config = dict(
    model='audio embedding model',
    input='waveform_16khz',
    targets=['playing'],
    embedding_dim=192,
    norm='groupnorm',
    hidden_act='elu',
    weight_standardization=False,
    wave_channels=128,
    init='trunc_normal_002',
    orthogonalizer='newton_schulz_5',
    adamw_lr_other_params=0.00092,
    batch_size=256,
    weight_decay=0.01,
)
Rows from block 6 of a small audio embedding model, named by matrix and row number. Rows with one number belong to one channel. Each number is 500 + 50 x the weight over its row's rms, rounded and kept within 0 to 999. All counts start at 0. Numbers have three digits each.
After each channel's rows are labels from the 100 clips, of 14848, where the channel reaches its highest value: "top examples" is what is common among them. Only what is clearly more common there than usual is listed. The data: chords played on synthesised instruments.
# convs0: first width-7 conv (model.blocks.6.convs.0.weight, 144x144x7, each kernel summed), inputs 0-71
# convs1: second width-7 conv (model.blocks.6.convs.1.weight, 144x144x7, transposed, each kernel summed), outputs 0-71

convs0.110:612490512422498506431548574570477422482502493496448604493560482549550569499424453432459510503497444551454617508561556503500538499474473488483542593456643477493479542549471517461521510513505575586481483527486486560490
convs1.110:518521604569479601477536598493548514511561562567564569484569583484516548552512504549446432495512431602527528459462511507498548587452494495595468572514466547445597560539557506484587498610512567436569494567553548513566
top examples: block; marimba-like

convs0.25:517505491570505536527474481421454534472432508593442579568523506576393601537551553566550490436575510440498553618585413495458569531561550501501472457421454562547546496485422445491536615447431558503519499535478556596483
convs1.25:481422513443454574486567546496563509536538477473592480563526359460552502503444492453488450574444470468496525516503555505536544532450535476500516537573642470516437517492508492499438517551576617506589556487536542445558
top examples: strummed; marimba-like

convs0.24:511478520516502523626429420392459521520491527482494455495466471447618477433525481490457511528437585568530500490489443418498584487489453531461463475496454478390495578538507558549465585386434448522450515465556490364442
convs1.24:455491499437465447374490501399483502413512521503517571446382532474517491465470467529489453550519560415543455564518503528467531391459595456447500550507504494559484487494482444502481536520513600442462472437489502500509
top examples: marimba-like; strummed

convs0.137:545567456537482402525514496465488452511494539480567416552485473530473498439506672500498505470465519504505561489465545504452484446466479484513552537424495563406490493445511538446467555395484571494515475503472463529494
convs1.137:507566539473464538518469503388519556535465529527548500466521479564553494555501512404537397490539619396485557565549453436566474549510459488429502475396518448497480529533459492477514527575540423418488474564529537536536
top examples: arpeggio; playing: arpeggio up; power chord

convs0.21:448559477554447586511384499454512498479517589519467515578561537437481470535426490475536482468491508562473477469462560557423573546454541502469466539473448527385482475508433430490528532454560547486519574474470490524461
convs1.21:473545576499510423495511478468554498493526468515420446548558517502477532597487502495511518589501549530529506436515621476567456418471524488483465500507485547564516592506554520474486530518563499613529495575536490557550
top examples: marimba-like; strummed

convs0.96:434546406487519508512562498518502453461522491473481458466376470486571477497499508544497534484488452504471512494459533485515494566567517531504527470591460469539552625456548480427514603576608498459542532427506510445496
convs1.96:540499470498516457624446396436517509478569538572488544512474501503443533472521528359529519543541579480492458474554463541592393436449516484528497564428515497452515415503435495513494409495540498548541453472419506519486
top examples: block; horn-like; instrument: clarinet-like

convs0.66:486469474637416534564514537440509545414463555521499482560501479550490551537541443564450456503463572505529535601526530485545484461547463516586482392595443519526475516523633544586543582587406540454481465513466521473539
convs1.66:532502549476510462508445421520542545456514571479600582391478472483371516516499505599548537462508521501527538416440564476502514468522486503489527476517539482507488449533414512527536452443414478565445553543431376456551
top examples: strummed; marimba-like

convs0.60:436480543479519477519498459445543424461496565414526469555537538521526431445497540488506505588511511564526533449532528545573526615443499505598530521520560482560512482498580470462433612454494530498549521521535578565493
convs1.60:484480564443406525468522563449520486450533458527366441501476480513610443489491466518465437479506432503511512508411498540517570438514551590504566519477526537402462450526515453558480507512491474513504514513553464588547
top examples: arpeggio; playing: arpeggio up

convs0.45:548592487497450456537508481462536539568505492486466472514583562462453415578501502519487568359596538554550515474597443552456509450552609530454562505528495505434462499554465496533485522476551579473468489509448497420462
convs1.45:507466522514599484462517533515464422435491532556599549457519502478484563381512532504492392642474510506537574485460484471518671538576439470463490448539483527656449502543544499519566572523496552512531490471498529501494
top examples: marimba-like; power chord

convs0.72:462546436644504355489502488547537476471469498527592425512508479466476533508480406581495505441509406537527413455434518454456529597449458404472524578551456472564538508551492556561445533493437493509556462448450545501495
convs1.72:429461464514529507469446526490474651556546447455436459578451467529579474434631487504579497566518587450548481565485486542444432415528589522516503486426472489493531508584495495455590368505477525598545484520544466456518
top examples: string section-like; root: B

convs0.70:506429506435547496484430445400470483533465541488372396508572513522501422428485574489575470579456451449463493588483450477468490473517511527433504472519453518486515434470376370449443443468445503530494487470493529523489
convs1.70:432495562483450455419486502467533431443451485515446499466458400402477446436455442544476461469503428491484445428475472465501483442520504454428475496475517467467533546449465510514502449477452466434473468472458391437484
top examples: arpeggio; playing: arpeggio down

convs0.26:533492545534571543487456542495525544584474555479472572525485522519530639523568432523542487424595501486484475494479552482511501531573544504516492457481489479480557523563403493460426523498431475508520478512416609429459
convs1.26:442492513456412559472509424535462492461450465503484458534530564489480487485441528441426450563404539547490443511437502548408602483519503454601572553576449581534509513518459503582552465494451554441547521563572479476499
top examples: strummed; marimba-like

convs0.17:522543501555596537525533483524522545467533575473491527473503464452593597460412559486489471499512477461427532545460466496415538491506523479544526422514442591431443482511545514522542564559448548503487458454542511531454
convs1.17:568387460456502452506485394485510396638544524568466448526464575553451454480621547548523531581464540513523574490592549549582425466486534482437545510445553384391460511548468456505496457491449529518552462522476500486512
top examples: arpeggio; playing: arpeggio up; marimba-like

convs0.130:543515484468569465544493521459495530488497540485601568520603514477552538538525521509556453498532565512508518462457459517386531472593511459508451519605466508420513566497384453465423462493532438511505502474578420544472
convs1.130:536476444515432446527500445512489528478582571485611513406535516580489530465396578443531459480522476531607634529565518424431369489447481475473458454446517509540460532540537446493483548501431525430479456570495514548487
top examples: arpeggio; playing: arpeggio up; plucked string-like

convs0.95:470444443614484459465488487509527544491458523505544440459437478392425418447475517577482502538558474504539431430478490503577480575470518481575482457473459434464557496494490333621522455541535413499522505489461479492497
convs1.95:521567532436507397484467512518481531520576476497482444515556539565474496549429446494524530452514480490495469499535482579451477534524525552509501547442538566456558523519484527452473439473517622517631521516546642510616
top examples: string section-like

convs0.74:490495564498496507465451482467470570476509546494384491434480466455505500449479592518493515535470523528475506463512451498489456495425519439373448532514463565647419507463520400484416456436511551461477501508511436436529
convs1.74:439448461489453548477483538523440539459459442573554456507461497566506461462445411474417452406537438490443473526468526537418527532526476433595469483499439486451507504509474473475428444492448461495480513390502447468457
top examples: strummed; horn-like

convs0.117:572561494501457495501567426467502525590499525487458529494526511448399530481502519519531493578476430466388500504503525519505521509430533481435461483520431506382530449543577466549424485529578607516510482441501474534463
convs1.117:520541445531512515469462504483432492446464488475535528480443541527590421541429521512487439537503546486434491498466488524483452424506526445477568448447484489507459534441523480394595512506536480484511462484494495594595
top examples: strummed; marimba-like

convs0.75:477479488489539538508589527572503558427484537486428511495561531534597441459528415518513506616544504518529457366467585447599550541565548494466545404536450488462560426452474372564557441431553442544513487432465528410414
convs1.75:504436556523457470503515501506431524523528550573497519487469513509529498475478456512529567473625466523427513541451489585374506544543598622553453498480533525464519505601592558483494455568373614537519567503460612512564
top examples: string section-like

convs0.20:468449485550482595629436535531436484440441501516462505570451420454561562528491488468563433458483556479455462511547521491501477540530427500479516429465449584472458463495448477526461575565580520599470578456456497504462
convs1.20:445445529435416303486543461480554522456562509561566483520549573534467438539443527507509562527488512453431461466489528538465533526431539578474407565468522495489501503571521479494520463492527554477579471579570519470507
top examples: marimba-like; strummed

convs0.36:541416458459540513486508516500523508539491545467434497520460526528520523540472520509601517487481530525512428530335483429514513554520596483451491486391550444432475463459508507509492549483436455478516454581482458453545
convs1.36:493482530443560603537445556460580532474541446462374603481436516577545514524550493573520521483573497516478467477540487527466466553509517458411508577480529491486537492509520544523481504469499524481601559469476543492428
top examples: block; harpsichord-like

convs0.136:629476472510410473521516493483447500509485442491494488485515517484468515410492552481481491532482513419477535568513474478500500531569522524445393424466581473510492496418505515467504567587553484563476445549551510467506
convs1.136:455573519539453539605475408518592527485476529518534491460561410590501571475520462533490504541540525477488489571621531581526554523497469466591474571505481506499661536581497531520516525486504457546534485451408504465575
top examples: strummed; organ-like; instrument: square lead

convs0.114:402496479424428489497509488552433527459412537477463470484452521497515542484433521501472531580522426493543363475619533506505534569468475506487506533477558472528523450477613538489520545545444472474483488516586477451449
convs1.114:497452470563491479451594601499492541466493474504524568559555469552604473537440514502517548500482475424512499509498465422556441488481600433387536520470534472531526526470508470524427484522513532398418483517424504518523
top examples: strummed; marimba-like

convs0.112:476519484577495465500459479504411523545519535492490549485507511419505540497380484466459492452396516452469595554477498547550484425436509502551483422488569494430516529507492508483511487523495531443456561501449462609530
convs1.112:544571456455466426484526524482533475508512488496494628510422612594449541495596489512497500472490482467552504452562543530500520448436492489442553511453531483462419561390466478495461513516520545463487439521572445431501
top examples: strummed; marimba-like

convs0.23:502566486528490507569429475426578602492470509481477445557423545496534557528412452516484491521534591440529576502505461500532579404494531426514419487587411494466589585564501509563498504427379538407537563520572508539387
convs1.23:489432436450442471405561416457460489538443574489514574409549471495561448445521533455509503517459484479488500471416536441480556480448562573442551504496494483570434517461472492560450478477390504501461441502461513461571
top examples: playing: arpeggio down; marimba-like; quality: power chord

convs0.18:486613491430478499485506462454454459474527533469508451543535501552496538466494448545510486611446442420496616538478481463436538519531538482400477431535458488428645479582467506588418479404481596493461557460523567558499
convs1.18:472445583465433527445440471520482528509536429559473458508552528491519464546452532517510536502478494562468412434560529518521439512461521426511482581514423507469461481490559480526468536426510477558535437556513551493560
top examples: arpeggio; playing: arpeggio down; plucked string-like

convs0.77:481462519416508546488476510412468518559474440513407586470574566495531523460492558471444507361510572518488517554515487448386507458433468493410498497484426511548478471473448432485410271533495559488471552483562421482417
convs1.77:526505556511498559476413485415502432483438436506430473473517495471537475518492454557477466490505488493461384487424490531333403471441402435488438470545507484525509542443467513388506440451526470465504455501535457504502
top examples: playing: arpeggio down; power chord

convs0.82:530407415577532420522511474565505507505448507467533508524456439493449366390463501512511446536489563459514452567584546507530499572548484510558477474432602479605594501565458474609542388527552471589482516518471495419500
convs1.82:460474526479571526404480544495506512554482447521555424415432527420443498465547501473569516509484492539476395411458526498584482421426509539476512567528474531596502528469510527463494566448503498426442479533507441533459
top examples: saw pad; strummed